A small spectrogram VAE, trained from scratch.
Training: 6900 steps, batches of 128.
Rows from block 6 of the encoder, named by matrix and row number. Each number is 50 + 12 x the weight over its row's rms, rounded and kept within 0 to 99. All counts start at 0. After the name is the row's rms in percent of the matrix's.
# qkv: window attention query, key and value (stacked) (encoder.blocks.6.attn.qkv.weight, 192x64), inputs 0-63
qkv.62 134:67 54 35 52 71 65 32 59 76 57 31 52 34 56 52 51 47 46 53 59 54 46 59 31 40 58 55 60 35 34 55 50 45 26 72 46 40 49 24 44 53 56 40 60 45 33 53 75 34 55 48 59 63 65 60 55 55 52 59 53 42 36 46 29
qkv.63 102:58 57 62 55 38 47 75 47 49 52 74 46 70 38 44 42 49 73 45 53 40 61 59 27 74 36 34 52 59 30 53 36 51 46 32 69 38 51 34 69 58 45 40 62 40 64 39 52 46 59 45 42 45 69 48 53 70 48 65 34 49 38 52 49
qkv.64 078:50 74 51 52 54 56 46 33 52 46 45 49 54 34 53 49 48 30 59 69 53 21 29 38 63 65 44 44 44 64 39 37 54 44 47 72 35 64 49 39 67 56 56 58 51 41 43 66 76 44 54 56 50 36 40 43 45 69 47 31 73 59 38 61
qkv.65 110:55 54 55 58 71 40 60 51 45 63 11 48 66 74 50 29 42 60 48 56 53 43 75 41 47 60 35 71 35 71 45 48 51 49 59 54 38 64 46 68 43 62 36 47 62 59 59 49 69 45 48 57 44 30 48 50 57 51 43 38 56 68 42 48
qkv.66 093:54 54 35 29 42 66 30 52 50 45 60 67 33 43 39 59 62 50 44 30 52 58 34 59 48 55 54 19 73 43 53 49 42 45 50 50 76 51 63 52 52 41 60 67 33 41 60 61 29 55 44 55 43 70 42 57 51 58 57 62 39 41 76 59
qkv.67 079:67 24 42 60 58 73 49 47 79 25 51 33 68 46 44 44 46 47 49 48 33 35 64 42 52 44 55 50 48 26 61 45 50 36 61 58 53 46 44 47 41 65 28 61 44 64 55 63 50 51 43 34 47 68 43 55 61 44 36 61 28 62 58 56
qkv.68 095:58 40 48 47 70 67 33 57 39 52 58 49 52 36 63 57 65 25 46 38 60 64 43 42 35 59 63 37 88 36 48 38 55 69 52 50 50 56 65 40 45 49 60 58 36 50 60 64 38 39 33 57 52 58 29 50 56 32 35 53 53 31 45 53
qkv.69 077:48 41 42 49 71 46 48 42 34 34 58 76 86 29 53 46 32 51 49 67 49 54 65 58 41 72 49 51 53 48 35 49 62 46 59 58 62 51 44 47 56 30 53 58 44 32 31 45 77 48 43 55 45 73 45 56 66 41 49 40 40 48 60 43
qkv.70 090:49 72 47 57 42 52 36 64 53 55 82 50 39 41 34 47 42 53 43 64 31 66 29 48 49 41 55 40 43 43 44 28 39 54 64 42 54 61 24 54 57 59 69 50 70 54 60 39 52 47 56 49 28 53 41 68 38 45 70 45 40 30 41 53
qkv.71 074:55 53 52 53 62 30 76 50 43 41 36 53 38 42 42 59 47 43 52 47 41 62 50 71 62 43 59 38 57 15 48 58 63 55 23 60 31 70 44 45 58 44 53 62 38 45 51 59 43 44 53 75 28 57 44 54 70 32 54 45 57 56 35 45
qkv.72 075:61 29 44 83 70 55 51 47 50 40 59 38 43 38 43 46 51 53 61 69 30 38 47 40 42 56 37 70 58 66 48 43 44 53 67 58 45 69 58 62 45 45 43 41 63 35 57 50 66 49 55 63 59 75 65 47 52 35 57 25 49 38 48 34
qkv.73 086:48 39 49 56 33 53 55 72 71 55 61 25 61 60 49 47 51 31 47 45 42 46 62 43 53 57 45 43 66 48 69 51 52 46 50 63 52 62 43 24 68 68 62 68 65 56 49 54 43 44 47 44 50 88 63 35 31 59 63 57 34 49 59 46
qkv.74 087:39 33 39 45 46 35 60 56 59 43 59 52 49 74 60 37 31 36 60 59 45 45 74 47 49 45 76 50 53 66 68 41 49 19 44 37 34 55 34 61 39 51 62 35 63 53 55 53 61 71 57 60 66 55 71 32 49 48 44 55 51 66 50 48
qkv.75 082:65 53 25 30 58 27 57 47 54 71 15 60 56 53 56 72 57 49 51 46 47 40 60 45 41 47 50 58 54 65 66 61 56 36 35 42 48 59 46 41 49 67 53 24 46 39 47 53 57 53 53 66 57 62 57 32 34 64 43 57 28 49 41 44
qkv.76 071:55 31 37 35 49 62 60 59 60 52 75 46 28 56 32 56 38 37 47 51 45 22 28 53 63 36 51 46 50 48 34 54 62 73 40 37 40 31 35 59 62 31 44 73 38 57 70 58 49 41 47 45 43 48 43 69 51 52 50 52 50 62 51 51
qkv.77 072:31 60 64 37 59 38 37 52 53 44 54 66 58 58 55 49 58 38 39 48 33 52 53 62 55 53 54 50 63 72 31 48 55 59 54 37 60 67 61 72 60 46 74 48 49 66 19 37 34 72 45 61 40 45 45 36 48 42 47 30 51 57 73 41
qkv.78 087:33 62 33 38 43 48 46 46 40 21 53 65 51 53 48 53 35 43 66 63 40 56 39 56 46 47 22 43 48 56 58 35 43 49 46 57 45 70 77 51 71 46 31 54 47 65 45 55 52 48 72 39 61 60 48 52 68 63 56 60 46 75 37 64
qkv.79 088:53 68 28 48 67 41 38 35 58 42 40 52 52 68 72 43 29 48 69 37 51 38 49 54 65 38 46 54 35 35 62 63 56 42 43 55 68 46 33 54 52 39 58 43 45 57 53 56 39 51 33 60 54 30 35 31 32 55 65 49 78 52 49 34
qkv.80 085:26 67 26 43 47 62 54 47 52 59 61 48 46 50 41 39 61 77 50 30 52 59 60 45 60 49 56 35 42 57 54 73 55 42 38 43 51 34 69 55 47 49 56 60 52 42 60 36 50 70 60 28 57 34 58 50 58 58 58 32 19 67 53 59
qkv.81 079:51 35 27 46 47 44 49 49 49 37 58 56 50 63 44 39 60 64 48 54 78 52 84 36 62 60 47 67 64 38 45 31 42 62 51 47 39 59 38 38 37 47 64 42 52 54 38 58 51 71 37 34 42 53 72 39 46 57 36 61 60 41 30 64
qkv.82 090:64 34 46 33 75 55 38 70 52 45 57 49 60 58 58 59 64 45 47 55 43 54 47 44 70 50 60 49 51 36 61 55 43 43 68 42 28 29 55 60 60 75 58 35 47 32 55 65 60 41 41 61 81 33 36 49 57 38 54 65 46 60 46 39
qkv.83 114:59 35 46 29 69 43 51 76 43 36 42 46 60 34 46 33 66 42 56 57 46 63 63 45 47 60 67 51 41 24 51 56 47 27 50 41 41 46 66 48 55 52 42 38 36 16 40 60 60 49 50 49 58 69 52 34 72 37 48 53 44 59 41 43
qkv.84 074:52 51 38 51 54 60 46 41 28 52 51 49 36 34 45 60 48 35 44 58 60 38 47 50 45 51 32 77 52 70 65 61 63 54 49 43 63 53 72 70 51 54 58 64 65 55 56 32 46 68 64 40 51 37 54 66 64 65 39 52 80 68 37 57
qkv.85 133:37 65 54 69 37 52 59 24 35 54 48 54 45 45 72 78 36 41 58 48 70 29 39 46 61 50 39 49 59 64 56 48 47 77 44 50 42 58 43 42 42 40 61 70 53 70 43 38 66 44 61 56 44 40 37 72 47 46 43 56 56 31 50 57
qkv.86 092:48 28 68 45 47 63 34 63 69 45 60 64 70 47 57 50 46 55 60 59 63 61 64 61 43 56 62 45 49 46 58 70 38 30 48 74 53 53 60 47 42 53 45 40 58 29 56 42 27 64 49 53 68 56 67 37 57 68 38 44 24 57 55 42
qkv.87 113:45 29 52 34 59 45 60 74 52 44 47 49 49 47 20 30 67 50 42 36 34 60 62 43 47 69 64 51 33 28 35 51 54 34 68 38 51 48 52 60 54 57 53 45 34 20 42 55 48 48 47 47 61 66 65 32 39 49 55 51 41 53 45 35
qkv.88 138:47 68 55 74 40 56 64 42 44 56 60 59 41 50 68 84 29 60 46 53 54 36 47 48 59 45 28 70 64 54 61 39 54 69 38 54 43 59 38 41 50 54 43 52 41 80 40 45 64 50 60 41 22 49 42 62 55 54 54 57 41 34 51 52
qkv.89 089:61 59 51 33 47 68 53 52 34 62 33 68 37 42 48 36 49 42 64 41 15 42 43 41 32 46 51 47 52 68 49 46 59 41 62 32 48 43 63 65 63 40 56 43 45 34 44 54 57 39 56 50 77 51 40 61 41 72 60 27 39 52 36 56
qkv.90 085:50 42 27 41 58 54 60 64 49 60 40 48 68 50 38 48 33 46 57 67 51 59 52 45 41 49 46 38 40 28 61 56 42 36 71 49 28 56 56 35 77 71 51 26 40 34 61 55 47 60 43 44 70 40 48 46 44 26 68 50 50 68 49 51
qkv.91 096:28 84 55 57 50 48 66 22 29 50 45 52 65 40 63 47 44 55 65 55 48 62 27 49 44 63 55 49 46 45 50 53 48 70 46 30 57 41 53 38 46 32 50 66 47 66 41 43 63 51 56 52 53 24 40 69 43 47 34 56 63 59 40 51
qkv.92 087:52 63 54 58 44 52 56 50 56 45 58 33 62 39 26 36 37 50 56 42 49 42 66 47 61 45 72 40 62 30 52 52 51 39 54 38 44 59 50 61 57 59 46 48 54 51 59 42 36 52 50 49 60 50 41 44 72 63 48 59 31 58 99 40
qkv.93 137:52 50 60 63 30 46 54 29 23 57 70 47 44 53 66 75 49 50 65 47 68 43 40 46 51 57 41 69 68 47 51 34 53 73 43 59 55 52 41 37 33 47 46 66 50 76 42 28 49 53 54 53 31 43 33 56 51 44 46 50 60 29 48 57
qkv.94 100:44 60 51 28 69 46 48 75 51 44 18 47 56 61 31 34 44 37 35 55 29 64 51 51 43 46 55 36 36 48 57 46 34 25 49 49 59 52 55 63 49 53 57 40 40 24 75 58 50 44 43 66 66 57 49 62 46 49 54 43 49 69 52 43
qkv.95 093:49 41 57 53 65 54 50 62 46 39 47 46 56 42 57 46 66 66 56 51 40 64 56 58 22 52 72 51 26 39 43 47 50 36 43 48 55 45 62 44 50 51 45 39 34 25 29 72 55 66 29 68 66 45 47 50 62 59 21 58 44 61 38 63
qkv.96 118:40 42 30 45 54 56 36 80 66 47 22 48 49 57 35 32 65 49 51 67 56 75 68 34 29 60 52 31 54 30 60 44 50 59 57 47 47 68 62 66 81 48 53 50 45 44 49 50 42 43 44 65 49 54 47 40 49 46 52 40 44 58 54 41
qkv.97 108:42 59 64 49 44 52 33 45 42 49 73 43 50 55 75 69 27 47 58 43 39 21 43 44 58 60 37 35 61 67 48 64 54 22 39 34 61 36 41 38 33 62 46 65 69 52 46 41 58 57 41 54 44 45 69 66 40 43 47 52 47 49 44 50
qkv.98 112:75 62 68 71 45 57 52 34 27 74 56 54 41 37 58 52 32 61 51 42 46 44 42 69 81 49 28 70 54 61 58 46 45 56 43 57 65 40 39 39 38 42 44 43 50 52 44 57 66 51 60 50 35 57 45 51 51 73 63 61 54 42 54 60
qkv.99 116:50 41 38 52 54 42 55 64 30 58 41 67 53 40 37 59 37 52 33 48 47 44 49 49 49 49 61 56 41 57 55 52 73 87 45 60 44 65 31 61 70 35 60 66 57 68 55 50 37 35 46 76 27 35 42 39 39 39 45 46 64 53 45 58
qkv.100 073:58 22 34 62 40 45 64 60 65 34 64 51 61 51 47 55 26 49 37 49 62 47 39 55 55 42 42 63 62 47 36 49 45 59 53 48 29 59 52 60 71 61 46 43 60 51 56 47 29 75 48 33 43 27 38 43 60 48 60 54 67 49 34 28
qkv.101 088:39 44 62 46 43 43 60 76 48 30 61 45 71 66 35 42 56 38 52 66 55 58 58 50 41 49 67 23 54 42 66 47 46 41 53 73 67 72 47 69 59 54 65 53 52 50 53 50 26 28 70 41 32 46 60 52 40 53 41 48 55 55 49 39
qkv.102 094:41 58 59 28 60 41 47 41 58 44 64 38 36 55 49 66 65 43 58 60 45 37 51 42 55 44 60 51 35 66 56 38 50 07 67 51 32 45 59 52 50 83 58 39 68 45 64 60 36 56 55 51 39 42 63 64 44 49 60 54 44 55 43 35
qkv.103 089:51 25 45 50 60 40 17 55 57 40 57 43 33 29 53 52 36 60 32 40 45 49 37 50 73 52 52 37 42 66 61 41 68 67 37 50 58 53 64 34 67 34 50 56 63 68 45 41 59 44 58 58 34 56 38 43 65 50 40 43 50 42 67 58
qkv.104 084:21 91 68 41 39 21 54 65 42 45 53 57 55 34 44 46 70 60 49 69 54 60 51 46 39 35 42 47 55 49 30 55 35 32 48 54 35 42 52 54 53 42 46 39 46 49 55 46 32 54 53 48 48 38 59 25 60 58 47 54 44 52 61 57
qkv.105 084:28 34 49 33 56 35 38 62 70 41 57 53 66 66 42 37 64 64 44 27 32 53 52 51 46 42 49 49 61 54 49 59 26 56 52 47 29 60 51 75 43 30 44 68 36 36 45 41 54 57 53 33 32 48 60 48 43 36 43 40 37 57 51 66
qkv.106 120:58 36 35 37 43 51 57 57 62 48 24 62 83 62 32 36 54 59 43 38 53 68 50 35 51 38 65 41 49 27 51 42 43 64 57 37 38 78 46 47 66 51 62 45 39 54 38 62 40 53 43 52 55 37 37 34 57 45 74 40 51 44 52 49
qkv.107 094:63 33 28 42 39 53 45 57 53 53 43 48 41 67 47 38 36 42 45 61 46 53 48 37 73 52 62 45 48 58 46 55 68 53 65 50 67 60 50 56 77 33 48 55 28 65 71 51 65 12 42 49 53 52 37 38 59 59 54 54 40 61 53 67
qkv.108 116:53 33 41 42 53 39 52 52 56 52 44 63 67 53 21 47 73 57 58 67 42 65 50 41 24 58 65 39 44 43 50 51 55 47 73 61 48 74 46 71 62 51 54 55 34 41 56 51 31 54 49 50 39 44 53 33 32 54 41 41 39 56 77 34
qkv.109 111:66 31 50 52 52 38 31 72 53 60 45 60 45 53 51 38 31 41 43 33 51 48 75 58 65 70 59 47 49 51 59 41 48 54 55 46 58 54 41 49 65 56 68 41 60 82 64 71 41 59 52 55 48 29 53 51 54 17 46 46 62 42 45 59
qkv.110 111:54 19 42 45 48 44 50 52 60 43 36 49 60 56 35 47 82 46 50 63 44 64 49 35 42 67 39 43 46 35 35 38 65 75 61 67 30 63 37 72 72 55 55 63 39 55 57 46 34 47 64 68 48 55 49 43 49 42 44 48 51 54 66 46
qkv.111 081:39 44 19 47 46 74 69 54 29 69 35 61 56 57 45 44 58 62 58 61 57 45 43 66 51 39 54 68 57 36 45 56 37 51 39 57 34 36 67 79 56 38 47 69 30 49 58 44 60 43 55 49 58 46 31 37 46 56 57 36 42 56 52 40
qkv.112 166:51 33 41 48 43 70 48 49 76 56 58 33 41 59 53 24 47 53 33 40 28 28 51 44 59 44 52 34 61 52 62 53 54 44 47 44 48 34 34 39 44 64 46 57 80 51 45 57 45 54 57 35 50 52 56 62 57 64 58 47 54 72 18 54
qkv.113 144:53 41 53 55 74 36 55 68 29 44 53 40 61 29 45 69 50 57 42 56 36 45 65 50 51 44 62 25 70 39 51 66 74 43 45 54 49 57 66 51 90 44 64 50 40 49 58 41 51 49 46 63 37 58 43 57 52 60 48 71 44 46 57 58
qkv.114 116:67 62 57 43 50 48 78 50 47 39 55 51 53 50 58 62 47 59 23 60 29 43 30 44 54 38 52 34 47 68 37 61 67 55 32 76 45 53 35 56 83 56 51 69 58 45 49 41 43 41 57 39 46 54 50 53 44 63 61 46 53 63 41 68
qkv.115 130:51 31 36 34 44 45 47 47 70 54 52 29 49 69 55 23 59 57 47 53 45 33 57 45 58 53 42 43 37 51 61 76 51 40 48 36 52 42 54 58 39 69 45 36 55 46 49 73 56 47 53 49 69 45 64 49 60 51 48 51 40 88 32 33
qkv.116 148:57 48 47 38 69 49 24 53 60 49 29 61 59 51 43 38 55 51 69 69 72 77 56 48 49 55 37 76 49 44 58 45 30 53 74 55 56 56 59 49 43 51 55 28 39 28 43 67 44 54 39 58 67 44 49 38 37 41 48 52 45 54 53 31
qkv.117 107:56 30 53 54 65 67 35 37 61 53 47 52 64 72 67 44 47 53 58 54 53 50 40 48 73 54 51 61 34 47 43 48 23 47 67 42 45 54 66 34 29 49 64 37 49 41 49 64 52 19 41 56 40 37 47 50 51 30 56 51 66 31 31 59
qkv.118 124:52 70 50 52 33 43 64 47 41 38 46 59 45 37 49 51 58 54 39 48 47 53 60 49 47 52 56 38 67 49 50 62 65 60 47 53 45 36 31 72 54 37 38 76 60 54 45 43 41 60 77 13 41 37 68 37 37 73 52 50 37 58 64 41
qkv.119 109:39 46 54 46 28 45 75 56 27 47 38 47 49 30 50 60 56 49 44 51 43 19 47 34 47 45 49 44 59 54 56 46 97 51 42 64 42 55 38 52 63 68 36 59 59 58 44 35 46 61 51 42 46 44 53 44 37 59 53 44 62 62 46 68
qkv.120 119:55 42 59 69 37 43 65 62 42 38 69 59 59 46 50 60 50 50 28 54 47 33 44 37 43 50 45 46 54 43 45 56 77 57 39 47 53 61 33 63 71 45 41 64 15 57 56 34 44 37 58 51 37 72 42 39 48 73 54 39 47 55 71 48
qkv.121 114:57 51 44 34 31 78 45 63 81 48 52 33 51 34 54 30 28 42 38 25 54 60 51 48 66 60 62 38 58 42 42 52 53 49 50 29 32 46 56 35 56 58 56 76 58 43 54 58 64 56 56 50 55 62 36 50 59 42 55 53 42 48 31 59
qkv.122 110:50 61 62 60 32 49 86 40 33 56 59 55 55 42 49 55 54 52 16 51 39 24 48 50 52 53 47 44 57 61 49 53 67 44 42 68 59 43 45 61 79 55 40 63 53 64 42 34 34 52 53 57 48 53 50 41 33 74 55 38 50 61 41 52
qkv.123 134:52 62 54 39 62 37 53 49 41 52 46 73 63 29 57 36 51 41 62 66 61 69 51 47 51 71 43 80 34 54 56 52 34 58 61 55 45 61 57 70 47 48 47 26 32 45 51 60 42 48 37 39 68 46 51 37 45 37 32 41 67 39 68 37
qkv.124 090:46 40 47 53 53 30 68 41 49 49 29 41 65 70 45 52 45 65 58 62 37 51 58 52 52 40 46 38 62 40 48 42 57 42 36 62 43 59 32 75 70 52 33 47 78 42 44 30 57 71 45 51 33 32 58 69 38 57 60 54 63 60 60 45
qkv.125 076:61 61 57 60 29 27 63 41 45 40 63 53 50 63 46 48 42 54 50 38 44 42 41 54 26 58 51 59 65 43 45 57 66 65 51 47 45 51 46 50 49 15 49 72 50 65 63 33 25 50 57 69 43 70 33 37 54 59 53 38 31 42 53 45
qkv.126 142:42 67 49 53 53 26 88 47 37 43 48 49 65 46 51 59 63 46 44 49 32 20 54 53 48 49 37 36 40 57 52 64 74 56 44 45 54 58 42 51 74 59 48 64 55 66 50 47 56 62 58 49 58 34 54 37 42 73 63 35 50 55 32 53
qkv.127 091:59 36 49 41 51 64 46 56 92 45 52 54 59 73 47 23 57 52 68 36 61 49 57 57 52 32 75 56 46 48 50 44 39 35 69 46 48 44 57 43 46 66 59 55 55 64 54 30 53 67 49 53 49 58 73 57 50 43 71 63 45 65 48 43
qkv.128 083:51 42 59 79 47 42 20 41 45 53 55 32 48 64 35 49 42 50 48 49 62 47 50 50 34 58 49 63 53 54 70 50 49 43 60 44 34 51 62 43 50 53 52 78 82 47 36 59 65 63 31 35 60 44 37 58 54 31 45 40 49 71 61 42
qkv.129 092:43 60 54 49 29 57 38 56 48 47 33 58 66 48 43 44 66 48 31 45 51 53 37 61 55 31 67 46 61 50 67 53 48 49 22 69 68 47 48 50 33 43 51 64 40 42 54 53 25 23 54 46 66 53 54 51 32 75 46 64 67 62 45 38
qkv.130 095:49 43 41 55 46 36 38 65 59 61 33 48 49 67 46 48 59 51 33 48 42 54 40 40 41 85 64 35 57 48 68 57 56 66 23 56 58 45 36 55 58 21 46 59 28 57 60 55 49 42 45 72 53 63 57 58 48 47 61 29 48 56 50 68
qkv.131 088:46 57 47 51 36 48 40 69 51 49 43 40 45 54 62 60 60 50 40 58 42 42 53 31 63 46 46 58 56 32 36 63 39 69 32 33 57 40 61 49 30 35 48 50 37 61 42 44 62 60 54 78 90 70 31 46 30 49 50 43 49 44 53 45
qkv.132 092:75 56 31 62 52 69 42 66 41 53 59 64 64 49 66 26 65 56 49 46 51 67 35 40 48 64 52 42 41 66 64 65 50 42 50 54 41 60 36 67 27 66 55 41 68 52 56 55 58 76 37 54 59 40 40 45 62 45 28 56 54 50 41 46
qkv.133 086:49 61 46 57 52 40 45 31 47 48 70 49 50 56 48 66 42 60 49 51 50 57 50 56 54 60 75 57 31 26 41 55 41 69 78 53 54 52 52 41 66 22 65 71 46 50 49 60 69 44 66 74 40 50 49 45 63 43 62 51 41 43 69 66
qkv.134 085:47 62 48 36 67 36 48 32 71 65 64 51 54 60 48 60 37 58 33 38 49 55 53 46 43 32 50 55 42 50 40 57 48 72 87 70 44 35 53 32 69 46 48 53 55 78 49 60 52 46 56 53 47 49 44 34 32 33 45 38 55 43 43 36
qkv.135 096:37 52 60 44 58 27 40 62 51 47 43 28 48 51 68 39 70 59 54 56 53 59 52 55 48 52 30 46 49 62 42 53 48 59 61 59 57 57 47 27 24 54 51 49 47 64 52 45 47 32 42 45 23 37 23 52 45 47 56 31 73 54 39 78
qkv.136 071:44 48 56 40 44 42 35 51 52 73 61 48 48 46 51 37 50 67 52 42 44 61 50 17 60 55 59 66 58 51 36 47 49 24 37 51 34 38 54 63 42 62 51 57 84 37 54 38 61 63 55 30 36 48 63 50 41 34 44 44 64 59 74 52
qkv.137 098:54 45 49 43 66 67 45 68 50 48 42 70 52 58 39 26 65 40 28 68 45 45 65 64 48 52 49 51 47 52 49 49 46 43 28 41 49 47 48 50 41 41 64 66 37 15 68 45 39 33 38 48 70 47 21 40 51 46 64 51 42 39 58 47
qkv.138 078:59 44 55 44 45 44 47 57 29 54 42 44 37 66 45 44 52 68 24 47 16 61 39 28 44 48 73 55 60 67 43 51 67 28 43 44 64 49 53 62 41 45 57 58 52 49 28 46 61 75 37 39 41 29 61 61 60 50 47 56 50 48 54 43
qkv.139 084:60 61 51 58 60 61 49 45 30 50 13 52 58 45 65 43 57 45 57 61 48 73 67 66 68 44 52 44 46 54 62 52 43 29 34 59 56 67 58 39 37 63 60 47 63 58 65 66 46 55 34 59 73 53 32 37 41 50 40 43 55 38 69 50
qkv.140 080:50 68 40 48 22 50 63 69 48 54 47 60 45 51 16 51 35 31 67 65 52 32 42 31 58 51 53 66 34 53 46 64 30 65 47 44 45 47 65 47 42 57 51 59 52 56 64 71 38 41 49 44 44 41 42 61 68 50 43 64 39 66 41 44
qkv.141 076:69 43 69 43 40 44 42 43 26 43 34 47 37 62 25 35 29 38 57 66 23 59 40 45 57 37 38 52 54 41 57 44 53 38 50 47 43 45 35 58 47 36 54 61 53 65 65 48 46 17 47 42 51 43 57 56 54 70 54 35 30 51 47 50
qkv.142 080:91 62 39 51 38 53 48 57 47 40 51 62 32 42 52 40 53 78 37 66 43 46 39 51 53 54 58 53 34 51 39 50 52 67 29 64 48 45 46 47 61 37 63 52 52 39 55 20 44 48 46 52 40 41 55 36 39 74 43 63 63 63 57 63
qkv.143 119:44 60 39 44 43 43 38 15 61 73 51 51 59 45 32 70 36 59 52 27 55 57 39 46 46 49 59 71 35 41 44 38 23 56 56 47 43 44 51 41 75 50 45 35 50 64 63 56 64 61 62 29 43 45 49 49 45 40 51 48 44 72 41 51
qkv.144 117:53 45 54 51 54 75 46 82 61 41 35 44 49 56 57 30 80 56 56 53 44 62 55 50 40 57 57 33 58 48 53 62 53 38 29 46 58 41 52 57 32 52 53 50 52 14 44 50 44 37 42 38 63 43 43 51 37 54 42 43 25 40 63 32
qkv.145 088:58 55 54 52 51 48 18 33 62 74 53 54 51 63 58 66 38 58 54 54 57 41 49 42 46 24 57 63 57 45 50 56 49 64 53 47 39 52 54 36 70 38 29 65 37 50 51 49 69 51 62 46 37 35 29 58 20 36 44 65 49 31 51 50
qkv.146 083:47 35 50 42 58 51 50 62 42 69 30 44 33 59 65 38 52 56 43 43 44 59 58 42 44 56 51 40 47 69 52 62 70 38 35 34 52 67 38 68 50 79 44 49 79 26 44 54 54 46 59 48 67 25 42 62 58 29 49 58 41 50 51 44
qkv.147 091:61 44 49 57 48 74 59 46 52 52 55 53 19 60 54 46 47 35 13 66 52 49 66 26 65 49 53 36 20 67 46 53 49 43 41 39 51 57 48 47 62 42 51 57 65 48 46 63 49 41 50 62 58 34 37 42 37 46 67 55 61 53 32 58
qkv.148 070:57 70 66 34 64 85 55 51 52 45 44 60 60 44 55 40 41 67 47 36 57 54 40 41 45 49 67 42 36 33 46 52 53 49 39 33 56 61 40 48 74 54 52 37 61 69 33 33 62 34 32 49 59 37 59 50 45 43 55 37 45 27 35 44
qkv.149 073:43 34 42 56 46 48 56 42 60 41 37 46 49 64 46 47 51 73 41 28 60 20 63 36 56 52 45 69 34 35 65 45 65 41 88 38 36 57 51 44 48 47 39 38 59 44 53 60 46 53 39 63 67 42 51 54 38 50 40 41 72 53 31 52
qkv.150 078:66 55 45 48 44 48 54 51 23 47 51 45 56 56 56 45 80 43 41 75 38 50 44 46 41 64 51 50 54 46 60 59 69 39 61 59 58 68 50 50 61 58 46 72 40 25 59 44 79 41 60 51 77 35 41 61 56 53 57 62 39 38 36 36
qkv.151 081:45 50 37 74 32 63 33 30 59 40 68 44 45 36 60 55 51 76 58 29 51 45 44 73 46 35 57 58 56 63 55 52 36 63 73 50 56 44 37 58 53 50 62 35 65 69 59 60 38 44 60 62 35 56 36 54 55 36 58 39 40 39 43 62
qkv.152 091:53 34 54 34 32 60 57 61 61 04 46 47 69 59 47 38 54 38 31 53 45 72 52 37 48 57 46 54 51 49 38 61 43 36 57 19 58 45 49 54 34 55 58 49 40 32 67 49 50 41 44 53 41 36 58 62 49 54 57 52 54 59 43 29
qkv.153 103:60 42 45 56 59 59 53 84 60 43 34 36 37 45 35 44 48 55 23 55 35 49 61 52 69 40 51 37 52 47 62 51 50 50 34 36 59 46 52 52 64 75 63 60 49 58 58 35 45 42 52 57 62 49 51 30 47 35 71 23 66 42 44 66
qkv.154 085:46 29 56 54 45 51 32 62 61 44 40 42 46 26 48 43 37 60 22 67 32 61 52 30 70 54 47 53 50 44 59 58 64 32 45 46 60 46 37 39 51 69 42 51 45 76 43 51 51 37 48 59 60 62 57 40 47 46 26 60 69 55 35 31
qkv.155 081:68 44 38 34 71 75 54 52 66 46 40 45 55 34 55 19 52 38 51 46 54 59 43 61 44 58 66 38 51 51 33 61 64 44 55 43 36 60 48 29 34 35 52 38 57 39 39 45 58 43 33 50 54 54 64 32 44 68 64 38 45 64 54 29
qkv.156 098:36 41 41 48 56 60 57 68 43 64 45 74 42 40 40 30 50 64 50 35 41 61 56 41 58 33 58 41 49 42 52 53 71 28 29 49 56 43 32 48 42 75 71 42 51 45 39 49 59 40 38 22 51 49 54 56 32 65 41 49 45 55 71 57
qkv.157 077:41 42 64 45 44 35 58 65 63 60 36 53 36 51 65 61 29 50 21 63 66 57 53 52 55 69 68 55 36 50 57 30 63 44 53 67 45 47 35 52 63 37 53 64 52 53 59 24 59 57 73 52 53 59 57 57 50 54 73 59 50 60 46 27
qkv.158 086:42 62 42 25 64 56 58 64 28 51 29 56 60 59 47 44 53 48 28 48 38 37 40 37 65 51 52 52 62 61 45 58 49 53 24 53 52 59 60 59 49 39 42 63 46 37 51 40 42 39 42 46 78 40 15 59 31 36 41 59 62 55 46 53
qkv.159 090:32 60 45 47 27 42 42 32 47 55 48 52 46 53 59 49 58 39 68 45 65 65 53 60 60 55 42 70 59 60 49 48 29 70 60 77 39 48 56 49 64 36 43 59 54 47 60 50 32 40 27 42 60 32 32 50 55 35 58 40 48 26 31 60
qkv.160 082:43 46 39 38 59 47 43 76 51 41 30 40 64 66 75 36 54 60 46 54 65 53 62 69 43 59 41 37 61 68 55 66 66 36 38 45 49 44 55 76 32 51 46 56 50 27 34 40 59 35 41 63 73 52 45 43 49 60 47 57 36 46 47 45
qkv.161 079:48 52 65 54 71 43 49 34 33 52 50 54 43 64 65 49 31 36 53 65 64 34 57 28 52 44 53 73 41 40 49 46 60 39 71 46 39 43 44 64 50 45 31 41 48 76 52 59 40 48 44 58 21 42 50 28 39 40 37 27 49 58 55 50
qkv.162 097:39 39 48 46 54 72 63 61 45 30 45 48 66 49 64 39 67 53 42 61 67 54 38 52 52 60 45 36 66 55 55 85 60 42 45 37 58 55 43 61 38 66 58 69 34 50 43 44 61 37 44 55 61 52 69 69 62 72 59 35 57 68 56 55
qkv.163 088:58 33 62 34 36 34 43 49 57 72 49 38 46 64 50 60 50 46 32 71 43 47 63 41 58 42 60 57 41 65 26 46 61 69 42 62 58 44 54 53 44 68 46 59 45 92 41 53 44 56 48 72 30 55 48 41 45 53 55 64 50 66 45 52
qkv.164 097:58 71 35 39 50 50 65 40 44 66 33 57 45 58 41 56 44 51 30 54 36 57 30 40 47 46 54 33 41 44 57 55 72 63 36 35 63 63 54 43 53 41 59 48 47 32 76 48 48 17 36 51 71 27 43 59 50 64 42 46 61 55 52 42
qkv.165 115:53 74 66 47 49 67 58 46 41 41 77 51 56 36 51 62 59 57 62 37 70 47 47 60 47 37 48 52 77 25 53 66 38 36 37 29 51 51 64 62 42 55 51 56 36 35 52 49 29 43 46 46 49 64 67 58 68 54 45 47 46 28 58 51
qkv.166 091:51 67 45 53 66 52 50 40 50 54 60 51 47 48 41 72 50 66 51 60 42 60 42 56 57 36 69 56 78 43 59 50 57 54 65 59 61 37 58 55 34 28 44 73 41 30 77 73 39 37 47 25 56 58 38 67 49 43 50 47 41 44 59 61
qkv.167 079:41 38 53 54 48 44 47 38 69 60 35 58 23 60 49 55 29 47 46 72 58 48 51 33 61 59 44 50 43 81 55 53 57 59 56 43 69 42 32 45 62 69 52 54 53 75 58 62 41 68 70 64 58 36 49 34 43 46 42 37 50 47 67 61